A small contrastive image-text model, trained from scratch: encoder norm groupnorm, 6000 steps.
Rows from block 3 of the image encoder, named by matrix and row number. Rows with one number belong to one channel. Each number is 128 + 32 x the weight over its row's rms, rounded and kept within 0 to 255. All counts start at 0. After the name is the row's rms in percent of the matrix's.
# convs0: first 3x3 conv (encoder.blocks.3.convs.0.weight, 64x64x3x3), inputs 20-29, a 3x3 kernel for each
# convs1: second 3x3 conv (encoder.blocks.3.convs.1.weight, 64x64x3x3, transposed), outputs 20-29, a 3x3 kernel for each
convs0.25 095 [153 101 109 153  78  92 150 100  67 151 126 143 113  83 100 140 102  91  89 119 128 120 132 120 115 137  96 152 156 178  92 165 151  85  91 138 122 159  86 138 197 135 106 146  73 153 186 143 100 139 162 118 122 153 126 143 156 109 105 151 116 101 114 169 167 146 118 108 132 130 117 108 140 156 140 144 126 119 154 120 101 132 149 150 142 163 154 139 126 105]
convs1.25 077 [140 137 133 102 144 131 111 140 132 116 114  81 152 165 121 127 151 144 142 177 174 107 124 130 126 122 124 162 172 134 161 161  95 170 179 131 167 166 171 165 164 151 168 122 140 162 162 152 159 166 178 156 149 182 175 159 122 163 164 149 157 170 156 144 175 152 109 172 140 154 194 204 149 114 156 138 107 154 179 155 166 117 104 141 102  73  93  60  55  56]
convs0.26 083 [185 178 105  83 120 111  78 103 135 115 107  92 134 127 115 123 115 121 100  94  90 149 103 159 187 147 173 139 129 186 124 167 135 137  94 161  41  78 112 120 128 128 195 178 145 144 136 142 162 144 141 149 120 132 107  94 112  81  82 134 121 120 134 147 150 160 119 144 170 104 146 132 119 143 135  92 129 117  73 116 112  87  89 109 107 124 140 134 150 142]
convs1.26 061 [126 138 162 120  95 130  58  34  83 129  90 118 133 113 129 127 105 147 146 165 174 111 141 134 138  92 116 132 113 140 147 147 157 113 160  97 140 123 103 126 119 131 125 105 119 158 132  99 118 111 123 114 117 151 167 162 125 123 109 139 183 160 162 185 192 216 155 136 169 165 152 186 172 157 108 154 144 142 125 148 177 161 143 132 105 122 116 157 147 174]
convs0.27 109 [108  89 119  94 126 168 103 102 138 125 111 155 126 124 124 130 129  92 165 129  46  85 117 108 111 106 167 203 159 117 226  96  76  57 135 119 107 117 138 101  94 123  93 110 125 157 168 139 116 102  30  99 107  62 153 117 147 134 122 106 153 166  99 198 189 157 154 141  64 137 127  73 187 120 132 143 110 144 125 107 111 157 143 142 140 124 117 120 133 133]
convs1.27 099 [147 115 114 172 147 132 146 128 130 175 217 146 153 157 113 147 103 121 121 109 115 141 100  87 143  93  85 160 118 157 133 144 178 127 162 164 172 190 166 159 142 162  66 121 145 167 146 131 136 139 141  74 133 144 182 200 179 160 193 144 127  83 158  82 145 147 102 151 148 255 232 200 136 128  80 165 134 104  98 105 141 119 118 122 148 109 124 119 110 102]
convs0.28 081 [144 190 233 171 182 171  77  76  69 146 130 146 147 132 144 134 122 145 106 102  81  99 138 133 205 165 137  87  31  95 104  85 127 194 226 142 126 118 135  98 116 124 124 128 128 157 108 123 145 104 120 151 112 110 135 117  72 134 125  78 193 166 123 168 165 157 130 101 107 145 107 141  94 116 107 115 130 124 119 106 105 143 123 113 145 113 118 127 109 126]
convs1.28 080 [154 134 150 151 186 196 141 160 131 205 164 141 172 143 140 162 152 174 124 113 109 145 141 156  93  71  89 117  82 128 159 115 117 183 138 131 106 125 143 115 105 125 255 243 230 115 157 139  90 117 115 147 166 142 128 135 164 158 154 156 141 138 108 217 179 118 135  88  41 117 117 105 122 137 174 132 151 182 143 134 148 153 124  74 157 136  75 213 219 188]
convs0.29 102 [100 146 170 101 109 147 113  76 100 139 149 164 160 148 167 149 162 145 172  91 118 114 131 136 113 155 144 171  77 145 173  44 175 120 131 153 116 105 141 143 113 136 154 146 137 119 187 143 113 175 119 125 160 159 122 121 177 120 108 162 136 123 161 134 108 130 140 119 126 174 151 164 141  93 124 127  98 126 114 105 123  79 156 141  90 153 149  97 130 123]
convs1.29 094 [163 182 195 150 182 174  71 154  99 103 104 129 104  95 131 126 122 121 144 202 146 138 184 132 117 188 122 143 128 109 141 132 109 160 169  95  66 112  94  73 121 107 150 204 163 118 130 165 107 110 175 133 139 174  99 114 124 118 148 130 122 142 126 131 155 181 113 108 157 119 119 124 122 156 122 134 170 119 114 175 143 102 105 126 103 110 115 197 176 145]
convs0.30 113 [ 86 172  99  75 185  96 103 173  55 137 130 120 165 151 135 171 159 141 166 132  70 166 129 101 115  95 120 114  73  99  60  46  88  68  63  85  82  68  71 154 126 147 158 152 167  87  94 102  84  99 121 106 134 151 132 135 135 134 135 135 137 138 135 120 130 169 122 128 166 110 110 170 130 136 162 113 130 136 101 108 131 106 114 141 108 106 151 148 107 147]
convs1.30 132 [148 124 227 133  95 178 153  85 128  92  51 146 108  86 167 135 162 187 181 173 154 117  97 102  84  82 106 151 146 168 128 129  92 131 109  75 158 180 177 154 170 167 147 111 102 138 100 131 134 118 144 131 151 165  78  92 138 133 129 128 149 162 139 118 118 124  65  97  88 121 163  83 117 137 131 134 122 115 155 119 137 186 135 126 190 167  99 158 171  76]
convs0.31 112 [ 81 121 166  70 106 124  76  94  97 130 106 155 139 115 201 117  85 182 116 131 111  98 125 143 100 165 181 111 111 146 115 100 108 131  89 136 115 106 111  86  99 128 109 122 150 143 122 137 126 127 160 147 116 135 128 138  91 116 123 107 116 124 129 127 167 119  98 149  97 104 145 109 138 158  79 128 154  79 124 132  85 100 100 116 131 125 110 142 149 134]
convs1.31 100 [132 103 148 150  97 153 166 101 121 183 113 146 136  96  99 120 119  89 163 130 137 186 117  97 201 149  91 123  79 133 139  88 131 157 120 110 179 161 128 158 160 139 118 134 118 117 123 111 106 137 124 107 139 105 152 126 144 144 123 156 154 126 163 126 136 175 144 141 154 211 219 220 113 148 178 149 145 184 136 125 159 137 161 111 107 112 106 151 123 134]
convs0.32 088 [160 158 116 154 157 146 135 142 161 157 125 126 140 132 103 104 138  88 111 133 142 163 134 120 139 142  90 121 104  59 214 158 109 133 151 131  72  65 124 136 113 145 170 129 122 108 114 141 105 112 130 141 140 136 128 134 102 141 114  40 129 138  75 184 198 194 125 144 162 104 108 132 159 151 159 181 145 150 142 117 126 126 100  91 142 157 154 153 184 218]
convs1.32 078 [ 93 114 115 120 112 102  81  80  77 105  91 126 146 112 130 121 118 108 119 130 172 145 164 174  79 107 145 137 138 127 170  88  80 162 125 146 111 136 105 134 130  98 103  80  63 178 134 159 168 126  83 158 123  90 147 148 179  72 125 181  72  85  98  94  88 132  70  68 105 199 238 255  82 107 117 143 154 114 105 151 122  70  97 124 108 126 139 142 165 165]
convs0.33 087 [115  96  92 151 155 171 173 181 224 129 121 124 158 139 172 131 134 175 122 175 168 118 151 112 125 137 111  42  97 123  49  82 115 111 134 116 110 151 157 163 201 199 167 180 137  95 109 130 164 140 111 132 128  99 120 125 130 133 136 140 112 112 108 115 121  80  80 123  82 162 227 201  92 100  96 129 112 101 164 112 108 108 114 102 153 160 138 168 170 128]
convs1.33 087 [109 156 167  59  79 112  50  53  67 112 107  64  91 128 120  73 103 132 109 100  90 152 155 135 121 147 143 155 157 143 132 108  70 117 116  77  82  84 110  64 108 118 108 155 166 118 111 143  73  83 116 121 116 140 143 173 137  83 116 117  60  74 128 200 160 148 104 121 143  97  87 124 151 183 193 159 169 194 144 176 159  66  93 123  94 117 145 160 132 148]
convs0.34 099 [ 82  59 106 143 116 159 137 134 151 129 114 113 132 125 104 145 111  86 169 220 180  37  61 124 125  95 144 201 140 187 120  28  58  85  10  73 118 110 109 149 126 151  85  75 125 136 154 144 143 154 114  71  95  88 151 135 141 139 165 146 116 141 137 147 152  84 145 181 126 149 170 168 168 123 112 138 127 106 132 148 136 134 116  77 188 168 136 171 158 141]
convs1.34 096 [120  96  78 110  93  89 101  88 108 147 198 142 130 139 134 153 146 149  98 100 118 152 140 142  83  68  61 180 140 135 156 127 157  36  95  94 111 148 124 118 119 104 124 136 107 140 146 140 144 138 111 165 178 124 151 184 127  66  99  81 132 157 145 120 103 111 121 102 100 135 131 112 156 159 136 128 122 141  94 114 120  99  42  35 152 100  93 116 102 135]
convs0.35 084 [111 171 189 147 158 180 106 102 124 164 133 119 130 100  89 145 122 128 103 122 112  48  95  79 103 149 157  70  87  83  21  93  81 101 161 159 159 116 145 157 105 117 146 102 116  97 146 119  83 108  89  64  84  81 142 103 113 106  96 118 140 140 167 119 135 151 100  99 123 129 143 150 129 112 118 160 154 146 192 160 150 138 141 154 149 165 190 137 152 158]
convs1.35 082 [119 101 128 112 120 137 144 156 129 158 159 191 117 118 136 113 122 126 143 141 116 121 116  82 127 122 132 135 202 163 119 146 158 104 108 135  88 104  99 114 146 103 200 173 137  50  34  77  65  64  66 124 123 104  86 130 130 119 138 122 135 117 106 116 128 130  91  75 123 104 108 131 155 120 108 136 118 110 139  98  72 129 110 127 190 160 173 235 237 242]
convs0.36 099 [132 156 130 111 120 141 177 177 176 142 117 146 113 107 131 122 123 140 164 147 144 144 141 115  79  69  59 145 108  79 106  46  82  62  18  22  69  98  84 107 177 198  96 180 192 145 127 115 127 139 144 172 160 131 113 108 119 128 119  98 141 143 101 150 174 173 126 151 139 148 180 150 213 169 142 178 143 131 158 144 136  80 119 100 117 140 119 130 161 144]
convs1.36 121 [176 197 194 136 135 126 109  92  68  92 102 118 148 141 150 147 156 173 178 166 167 162 143 128 134 110 114 212 130 111 151  67  89 146 111 109 121 111 122 124  90 107 128 104 117 123  83  90 130 133 123 147 156 149  81  95 104 105 109 102  98 118 128 152 102 123  78  54  89 118  97 104  69  97  59  82  90  63 112  88 100 170 180 145 126 145 114 166 146 129]
convs0.37 096 [131 182 169  99  93 120  71  72  89 125 108  41 118 112  64 142 149 149 187 123 125 136 116 118 153 156 148  49 140 146  99 147 125 216 171 191  74  82 106 130 135 125 150 196 189 111 106 129  88  91 128 141 153 156 109 107 123 153 116  94 176 175 171 132 149 136 129 132 121 139 130 104 155 133 152 140 118 133 115 121 146 121 150 174  95 105 156 122  95 132]
convs1.37 078 [141 113 117 100  89 108  88  88 115 166 119 104 161 126 143 118 100 172 126 145 150  92 159 168  70  64  56  81 119 128 122 129 149 104 111 141 137 140 140 133 139 135 136 160 153 178 174 170 116 126 135 107 107 162  97 134 142 131 175 164 120 152 118 152 177 206 117  81 114 116  78 132 124 113  94 117  99 103  91 111 113 131 139 115  90  83  69 113  87  95]
convs0.38 101 [131 175 103 124 170 119 125 122 142 127 135 155 112 131 130 105 125 123 106  79  98 155  76  82 188 152 125  99  66  91 120  98  98  98  72 140  79 114 146  95 124 147  77  73  41 150 181 169  96 118 127 111 117 144 130 132 145 112  95 133 147 127 144 149 115 138 141 104  99 120 112 104 135 124 138 137 115 125  84  82 101 119 149 127 138 153 146 136 140 138]
convs1.38 121 [ 89 109 108 115 144 154 152 196 195 167 124 201 143 107 142 120 124 122 124 175 177 129 132 139  96  92 105 140 139 125 119  91  94  91 106 121  87  82  67  88  78  68 147 117 112 146 108 137 100  73 120 121 134 164  57  89 140 117 100 136 121 137 118 116  97 116 102  79  98 104 136 143 168 170 135 154 183 142 126 130  92 108  85  94 131 132 117 125 154 175]
convs0.39 109 [168  89 101 161 164 136 120 185 198 120 158 161 121 138 174 120 121 158  97 102 118 140  97 105 201 122  99 143 125  51 108 114  46 121 108  70  85  94  98 134 128 126 145 134 137 126 137 115 145 141 139 187 151  95 121 138 142 130 132 143 127 110 120 101 184 152  69 129 131 120 125 123 112 166 123 105 160 154 105 108 147 151 189 119 132 178 172 107 142 183]
convs1.39 123 [178 137  49 202 157  99 175 140  89 122  92 166  93 108 145  92 113 124  84 135 125  71  83 139 102  93 116 113 107 138  83 102 108 114 139 129  80  92 114 112  98 108 196 149 128 157 139 180 124 124 122 142 170 145 100  99 180 117  88 104 144 104  70 181 123 136 112  94  97  96  76 118 123 102 140 102 113 117 122 157 127 178  97  91 168 188  85 116 170 155]
convs0.40 094 [150  97 155 189 172 203 208 166 181 111 123 114 118 122 112 137 148 144 127 104 127 147 133 113 123  95 100 130 111  72  90 110  81 121  73  75 112 114 152  97  97 108 128 133 126 144 134 142 145 141 112 156 165 130 103 110 110 138 125 128 105 112 117 127 117  82 142 144 124 129 155 134 167 149 149 148 121 106 130 141 130 167 171 136 150 161 169 127 139 175]
convs1.40 108 [140 137 144 143 139 117 140 128 113  97  75 124 133 122 153 167 132 190 105 131 126 122 143 100 127 131 151 116  71  56  90  88  87  89 131 156 113  91 159 167 132 159 171 150 124  91  94  72 141 143 124  88 114  65 148 151 142 118 126 109 153 134 134 107  77 143 114 103  92 177 174 147 115 121 143 133 114 115 125 105  84 158 190 112 103 149 137 130 133  99]
convs0.41 104 [108 102 192 131 114 211 123  81 160 140 144  95 142 152 119 133 111 107 131 105 181 110  65 132 127 116 102  36  80  78  54  29  16  59  93 102  80 125 161  99 123 156 119 119 136 118 137 113 131 130 102 106  83 104 130 142 161 138 149 169 139 122 147 188 142 113 183 167 125 144 160 136 122 112 108 131 118 110 150 142 133 179 128 116 182 162 116 156 183 124]
convs1.41 128 [158 221 219 134 142 183 115  75 115  97 100  92 143 123 143 142  98 160 106 177 196 113  92 106 145 133 117 146 137 162 134 119 120 152 100 113 105  91  96 168 151 115 163 130  93  73 110 104 115 133 118 135 157 119  82 132  83  75 126 103 104 124 113 167  98 103 126 106  84  81 107 128 141 140 167 126 147 154 136 157 150 141 170  69  99 184 126  35 106 114]
convs0.42 097 [ 87  93 104 101 106  93 144 158 143 144 143 134 144 118 125 139 120 117 116 176 175  96 105  95 178 194 132 175 177 157 127  91  72 127 146 141  71  69  31 130 136 134 139 149 145 100  99  80 117 135 105  78  69  65 126 140 119 135 156 148 126 109 119 141 131 129 100 125 125  92 129 126  82 120 114  78 113 138 119 117 122 141 112  84 159 150 125 162 165 128]
convs1.42 095 [ 84 108  84 118 110  99 104  78  90  69  83  80  87  76  98 106 108  99 125 171 149 133 180 181 170 154 143  72  93  98  83 160 240  92 171 164 133 128  97 135 129 137 129 148 179 151 142 112 142 116 130 128 147 117 129 130 146 150 142 122 125 119 109 129 130  87  98 111  91 139 126 119 163 116 163 134 120 169 166 101 135 149 107  99 170 163 160 146 154 131]
convs0.43 115 [140 176 121 123 107 103 168 107  73 147 122 117 119 124  97 113 130 109 124 171 101 104 175 159 136 116 124 136 107  89 123 128 123  63  98  96 100 106 126  90  91  97 109 131 139 133 103 135 123 117 136  87 134 167 149 157 149 141 143 120 117 127 137 117 130 127 133 140 114 128 137 131 167 127 129 174 150 106 139 134  85 136 134 145 121 126 129 138 152 134]
convs1.43 134 [153 135 149 177 169 157 151 134 134 132 125 132 131 118 131 148 135  81 108 133 181 102 104 129  99 108 116 136  99 125  97 117 116 129 174 189 150 163 202 143 126 130 144 114 108 111 108 112 126  88  79 147 122  44 110 125 151  91 114 113 140 113 102 153 134 159 191 159 120 217 185 126 111 122 140 141 126 121 138 128 115 120 134 119 128 139 143 151 181 152]
convs0.44 099 [122 134  94 189 137  72 166  87  68 135 131 143 143 131 146 139 126 136 152 119 153 129 113 161 106 141 149 169 147 122  97 151 144 124 112 191 115 108 124 105 110 108 132 138 139 137 164 137 134 155 153 127 117 119 162 170 155 145 134 118 143 141 133 156 175 139 157 182 134 123 155 127 121 131 120 125 143 133 128 181 146 109 134 125  90 124 121 115 123 123]
convs1.44 137 [123 159 169  89 152 152 109 191 157 143 130  98 112 130 127 123 140 160 143 145 172  99 121 102 107 121  94 135 153 115 184 142  98 166 133 128 102  78 100 111  87 123 109 116 126  87  82  79 106 112 139 163 130 138 160  91  77 154 120  96 132 123 104 174 143  90 136  86  82 150 134 128 119 107 128 125 129 140 134 106 139 137 134 103 108 150 140 125 156 165]
convs0.45 117 [242 207 172  96 105 149  29  50 154 131 146 154 156 126 150 156 118 133 146  87  96 178 148  80 148 172 112 123 113  56 131 136 160 187 198 205 127 132 140 126 111 119 118 120 122 115 138 122 127 133 124 127 136 108 108 117 142 143 123 132 193 166 127 146 101 132 149  99 118 149 137  95 109 117 149 115 100 137 128 110  98 152 162 184 117 121 166 134 123 116]
convs1.45 143 [111  75  23 133  98 112 160 160 171 116 150 110 133  89 115 110 109 128  94  96  25 101 159  99  72 116 158  39 110 159  78 129 170 118 122 128 117 142 149  91 110 126 191 159 182 145 183 166 120 108 119 129 117 119 147 204 183 119 118 170 176 106 106  87 130 160 130 103 133 128 120 126 148 137 151 136 128 117 114 115 115 138  96 129 180  93  58 199 193 108]
convs0.46 080 [153 165 172 104 137 170 122 139 156  93 123 147  78 146 132  70 112 117 117 173 164 151 156 155 153 188 114 136  53  53 143 111 121  82 119 167 102  86  88 135 131 126 158 140 107 135 118 158 159 135 159 103  94 129  65  74  90 107 133 115 132 148 113 159 140 121 166 112  85 139  85  77 179 128 147 151  84 122 101  77 113 119 139 154 127 142 151 149 145 135]
convs1.46 057 [ 90 104  64 128 128  92 134 147 134  65  77  84 136 117 101  92 119  89 114 121  96 155 201 142 179 196 174 147 161 135 130 163 177 130 203 183 153 147 164 165 148 160 149 150 176 140 156 186 156 177 175 144 132 139 125 161 199 150 149 164 161 145 159 109 133 172 120 139 160 157 136 165  78 130 107 122 153 153 125 171 168 168 144 153 160 132 119  95  96 122]
convs0.47 089 [184 134  73 124 123  75 139 158  71 137 176 136 124 151 107  87 124 109 122 141 137 119 127  86 146 141 121  87 106  95 157 130 160 180 168  45 185 132 142 158  92  95 114  90  98 169 159 155 120 114 100  89 112  95 108 138 159 104 113 129 129 140 114 133 197 187 131 176 160 135 182 153 139 145 157 140 136 128 145 133 138 122 146 129 102 133 116 105 126 130]
convs1.47 095 [168 157 146 150 166 117 140 128 101 126  88 110 123 117 137 136 122 131 114 101 101 109  88  89 134  96 125 169 139 165 129 114 140 181 160 164 120 107 154 122 103 138  92  57  67  96 114  75 142 155 115 150 117 101 173 116  95 157 111 107 126 116 120 110  79 113 156 137 108 186 116  87 136  96  78 127 121  89 154 135 129 138 134 158 134 131 132 106 121 117]
convs0.48 092 [121 124 185 114  88 111 111  94  66  88 111 146  76 118 189  77 135 174 128 143 180  89 130 169 106 155 223  67 192 188  73 123 114  97 191 235 139  93 103 155 130 114 148 156 134 135 114 107 118  82  77  92  56  89  83  79 132 107 118 142 107 155 177 130 100  89 138 113  92 146 125 103 185 162 139 175 147 130 169 133 136 120 132 120 139 125 124 153 146 152]
convs1.48 070 [114 150 131 118 154 134 113 138 141 119  91  65  73  88  88 128 164 129 113 177 129 171 214 178 109 109  83  98 143 128 113 132 100 158 143 103 121 157 163 124 165 174 149 150 138 132 108 147 112 136 188 111 158 173 113 113 136 131 108  92 140 109  93 128 202 195  83 111 132 173 186 199  73 108 123 107 124 141 128 154 142 116 125 135 112 121  95 150 196 123]
convs0.49 105 [147 175 179 166 162 161 129 130 139 111 135 175  89 127 160 134 160 153  99 120 145 104 153 125 124 150 161  83 119 128  98 144 140 129 161 101 101 129 111 103 117 117  90  94 105  99 104  66 128 134 110 131 136  98 162 136 105 111 115  95  84  81  79 192 211 202 135 152 141  98  91 117 109 113 129  99  85 114  75  81 117 117 124 105 129 122  96 123 113  93]
convs1.49 097 [128 128 166 111 109 150 114 115 140 121  95  98  84 116 137  33  79 139 130 106  88 107  99 107 106 117 101 175 101 125 114  69 106 108  66  85 113 109 138 122 124 147  87  79  80  58  85 117  34  79 148  57 111 169 134 138 158  95  82 149  81  83 154 124 142 155 113 111 131 150 155 177 124 130 120 132 137 116 148 177 133 117 151 142 131 132 139 132 132 115]
convs0.50 091 [150 107 112 156 124  95 129 118  84 139 135 105 124 117 100 144 117 101 195 144 144 165 120  59 158 133 116 185 123 108 126  76 109 214 119  66 164 198 115  78 118  65 130 142 120 159 184 136 129 179 102 131 146  71 102 141 134 118 130 123 143 136 120 174 151 176 124 132  99  95 134 128 109 114  93 115 120  76 115 135 103 163 126 139 167 114 106 162 143 151]
convs1.50 073 [162 114 102 134 115 139 153 116 125 105 110 146  97 113  97 102 147 145 122 117 142 113 130 137 117 139 119 134 122 128 175 144 174 141 108  90 151 102 150 168 148 162 142 127 182 136 205 178 120 175 135 154 194 140 152 115 103 119  84 120 153  85  87 131 115  95 156 124  64 181 165 159 112  75 103 111  78 108  80  91 102  85 133 100 100 134 155  92 107 114]
convs0.51 107 [127 127  78 146 132  94 113 119 113 207 115  38 211 138  62 179 138  75 134 128 141 148 130 141 122 145 131 121  90 113 114 148  69  91 120  86  85 109 136  95 109 123 129 129 129  78  99 190  70 104 189  87 146 196 175 145 115 177 146  99 151 124  94 122 124 109 111 120 140 122 133 163 133 111 135 141 113 144 140 116 152 131 161 136 135 144 156 139 134 144]
convs1.51 101 [140 137 148 142 130 124 107 129  98 109  99 103 111 120 103 132 140 135 102 108 160 112  67 120 138  77 114  86 133 129 123 148 125 177 139 116 121 107  86  99 100 104 159 190 183 129  88  98 112 106 118 109 142 159 109 101 113 123 117 140 143 118 132 197 162 133 134 100  84  91  69  98 168 155 142 146 157 136 111 115 129  77  76 114  87 100 112 129 146 168]
convs0.52 099 [177 147 138 158 135 133 124 112 135  95  77  99 110  91 148 104 103 154  91 102 155  99 129 152 168 146 148 153 135 176  95  96 141 108 154 155 170 130 211 174 159 201 113 102 126 142 100 115 127 116 130  79 113 128 134 111 116 141 119 125 128 113 121 255 234 202 125 108 126 127 125 128 152 142 171 169 147 151 153 149 145 124 149 135 110 128 129 111 128 128]
convs1.52 092 [159 185 214 112 134 179  89 109 113 167 165 117 142 130 118 184 134 137  99 131 153 108 129 137 174 157 118 128 124 173 144 106 112 162 105  63  99 131 120 108 141 109 114 113  98 168 151 153 140 122 135 167 143 158 168 174 165 172 166 122 127 116  93 147 143  90 107 117  69 224 255 255 140 137 184 109  97 149  76 106 131 151 143 156 103 103 129  71  70 105]
convs0.53 102 [124 112 138 109 146 130  86 135 106 124 109 147 125 111 154 124 111 149  40 237  76  50 188  96  99 147  34 138 128  65  92 122  54 153 206  71  76 128 129  70 155 149  78 136 166 165 123 130 166 124 135 122 124 157  87 164  93 101 151 101 129 125 118  76 135 105 138 166 153 124 145 134 153 113 127 148  87 123 170  87 113 139 106 122 130 121 125 135 143 124]
convs1.53 100 [160 146 170 158 133 115 162 104  92 137 166 126 124 152 119 158 155 102 186 120 158 216 139 162 222 141 132 113 124 130 135 167 126 126 127 106 150 144 151 159 133 185 130 128 165 122 149 141  79 190 128  75 176 124 138 110 136 115 106 119 168 147 166 130 105 118 141 136 154  88  60  96  91 111 121 115 125 123 130 113 111 113 144 107 121 165 145  92 141  96]
convs0.54 096 [136 139  51 102 106  98 132 120 120 125  75  90 157 147 112 116 154 136 182 136 112 113 152 107 196 155 153 163 122 103 141 160  96  91 153 124 119 102 114 182 144 117 130 112  90 136 128  92 178 169 119  97 120 107 118  91 143 150 124 152 131 145 145 142 108 112 174 162 153 169 158 130 146 142 118 146 133 118 137 144 141 104 140 139  76  96 114  48  61  93]
convs1.54 087 [136 148 130 113 117 103 103 111 129 133 143 155 103 123 109 141 158 133 121 153 129 124 141 134  97  87  94 126 123 143 124 108  95  88  39  72 137 142 157 101  97  99 139 114 137 104  99  93 105  75  72 134 136  91 159 136 144  97  85  97 143 146 139 115 114 122 122 122  82  94  93  66  56  87  64  93  98  88 131 111 107 127 102 133 156 105 140 161 116 126]
convs0.55 104 [186 121  76 168  95  94 133  64 103 127 125 181 141 127 157 112 111 130 117 119 160 132 133 112 166 144 101 127 115 120 108  71 106 126 127 123 116 144 118 134 143 126 155 139 139 141 118 152 128 112 167 152 156 209  89 113 141  96 115 134 111 113 131 168 157 158 124 130 116 121 123 121 116  97 152 124 117 173 126 115 156 205 119  66 168 122  82 154 111 101]
convs1.55 078 [132 148 153 131 144 179 125 154 185 182 171  81 174 162 121 161 136 112  75 110 204 116 128 161 134 123 142 104 124  77 117 108  75 128 118  69 153 117  97 132 125 122 142 136 111 164 137 107 118 116  92 110 128  91 132 164 119 137 171 110 172 205 107 148 124 109 121 109  78 196 179 162 201 168 157 150 156 129 131 127 125 100 152 142  88 127 143  90 134 199]
convs0.56 092 [150 136  72 134  98  42 145  87  65 128 121  73 122 117 100 129 123 122 153 150  81 157 143 102 117 134  71  25 148 163 130 139  78 178 140  26 184 139 133 192 143 102 147 118  71  99 112 108 128 165 166 126 140 134 112 123 158  91 102 175  78  75 146 201 174 221 124 127 164  80 135 113 200 156  90 187 158  95 123 131  96 142 125 127 167 129 119 201 146 104]
convs1.56 065 [145 130 161 170 135 129 163 140 114  99 114 108 109 111 120 145 149 106 170 141 123 127 135 126 129 145 165 161 200 198 168 138 144 165  71 147 166 147 170 185 151 170 166 143 144 200 136 119 184 140 116 171 124 119 239 192 148 235 180 127 172 169 116 142 107 132 178 117 141 202 174 195 177 142 108 130 128  86 134 134 112 148 173 195 173 177 224 132 155 195]
convs0.57 113 [ 65  79 105  94 109 143 149 134 145 109 108 132  94 123 136 114 160 154 123 177 154  99 110 114  93 130 136 180 138 142 124 162 157  35  60 142 141 125 122  99  66  88 118  97 114  90  85 108 110 119 127 145 184 186  81  91  72 144 190 166 135 188 169 144 147 149 141 144 146 153 120 104 165 157 171 175 163 178 149 138 155 141  91 112 136 106 121 128 116 126]
convs1.57 106 [118 132 115 112 104  93 104  91 111  88  86  91 100  93 106 119 122 114  85  97  89 137 145 138 108 107 123 105 108 117  86 133 139  98 152 176 134 107 142 134 103 128 113 123 143 152 195 204 127 159 130  96 140 135 107 156 154 129 147 161 102 119 163 132 142 158  74 129 122 128 135  92 166 144  99 125 107 104 129  96  69 109 129 116 106 106  90 136 102  62]
convs0.58 112 [124  82 128 162 129 133 146 121 107  75 156 144  85 163 147  78 136 131 113 119 130 126  93 149 138 102 108 151  93 160 150  47 149 153  49 151 140 118 102 143 116 131 152 140 146 146 106 130 119  78  97 152  94 118  76 146 188  91 162 209 112 149 185 100 156 147 102 129 110 120 127  93 121 132 131 108 112 137 103  90 134  88 103 122 131 148 151 138 143 135]
convs1.58 109 [158 167  76 152 149  81 142 143  80 190 134 187 167 136 194 173 159 189 132 175 126 116 155 126 116 141 158 120  95 107 133 113  97 114 140  97 189 145 134 176 144 143 158 169 118  82 162 193  72 143 179 102 176 143 121 154 109 115 145 141  73 163 177 137 113 113 125 138 103 115 141 122 159 133 123 135 123 100  94 106 112  97 132 159 119 132 154 128 143 178]
convs0.59 095 [ 90 113  72  86 136  73  91 147  81  79  97 139 121 115 113 133 120  99 135  83 117 186 169 175 178 150 136 146 152 119 172 105 129 142 105 135  73 117 102 110 140 124 142 144 116 105 148 130  86 106 112 126 100  77  97 118 102 107 126 124 174 185 157 168 190 165 128 147 128 238 237 200 100 142 161  99  98 113 147 128 118 106 100  99 152 159 134 126 145 130]
convs1.59 072 [151 138 137 122 101  94 136 117  99 128 123 118 144 128 128 151 134 150 128 129 130 129 114 108 141 169 140 139 141 134 112 117 114 182 190 174 135  94  82 157 124 118 230 222 244 147 157 158 128 124 117 144 135 142 162 125 148 181 166 194 150  97 115 199 176 184 109  71  70 178 155 124 121 113 126 154 123 121 138 141 135 162 161 139 166 176 163 244 255 245]
convs0.60 097 [223 133 132 163  79 104 136  61 131  74  96 125  95 138 148  90 144 150  80 127 124 105 134 172 104  92 165 101 149 215  97 186 117  93 123  94  82 125 135  61 103 104 107 128 143 112 124 126 127 116 152 111 122 137 117 118 134  92 106 147  64 104 168 145 157 132 118 136 142 106 157 161 132 113 135 131 105 132 109  88 153 154 159 163 137 129 123 149 134 119]
convs1.60 080 [137 139 126 128 109 148  96  97 174 184 192 133 183 190 129 127 137 114 186 175 156 149 156 102 153 152 130  92 138 164 148 184 135 225 159 142 106 163 164  86 146 150 100 169 156 143 176 155 148 175 174 154 160 150 164 121 115 151 170 149 125 148 148 160 209 163 150 112 128 181 136 194 152 129 142 157 106 142 163 156 132 108 129 154  75 116 121 128 157 163]
convs0.61 096 [161 113 135 114 106 129 115 157 173  73 125 130 106 164 150 132 161 149  92  99 140 155 135 148 170 110 102  88 155 165 127 127  88 122 182 121 136 113  91 138 150 151 137 171 188  99  97 141 122 115 116 119 111  94 109 164 164 118 145 131 114 100  67 145 128 113 131 103  87 155 141 126 151 164 130 138 155 126 146 166 139 127 127 137 114  81  87 134 118  92]
convs1.61 076 [123  91  85  98  77 101 129 104 114  97  91 118 144 133 143 124 110 138 112 135 130 143 110 137 178 165 179 102  61 120 141 101 137 147 155 182 106  74  73 102 105 106 186 192 153  91 130 110 107 119 130  93 101 107 187 210 183 172 212 174 124 163 141 167 156 124  81 134 166 121 147 125 142 107  86 145  76  68 163 124 153 142 162 155 139 164 156 175 192 196]
convs0.62 104 [ 81 173 186 105 194 184 164 191 180 132 104 113 161  94  99 140  94  63  80  64  85 127 137 133  83 100 102 144 116  95  79 127 136  73 102  98 132 132 143 115 111 102  77  74  52 120 152 149 125 168 180 113 175 195 157 131 125 173 143 130 159 132 129 222 191 174 156 121 133 132 108 127 147 136 148 128 125 147 103 105 136 122 147 165  91 120 143  92 132 147]
convs1.62 085 [108 118 145 147  99 126 154 114 133  86 170 161 123 206 157 130 175 143 122 124 116 136 121 138 158 114 132 148 121 114 193 131 113 219 111 153 131 153 172 126 136 174 155 169 224  39  17  74  73  62 104  92  67  89 152 122 191  99 114 165  98  95 129 108 121 121 110 128 142 158 169 213 167 186 180 126 137 155 125 123 154 158 120 131 192 150 137 183 169 148]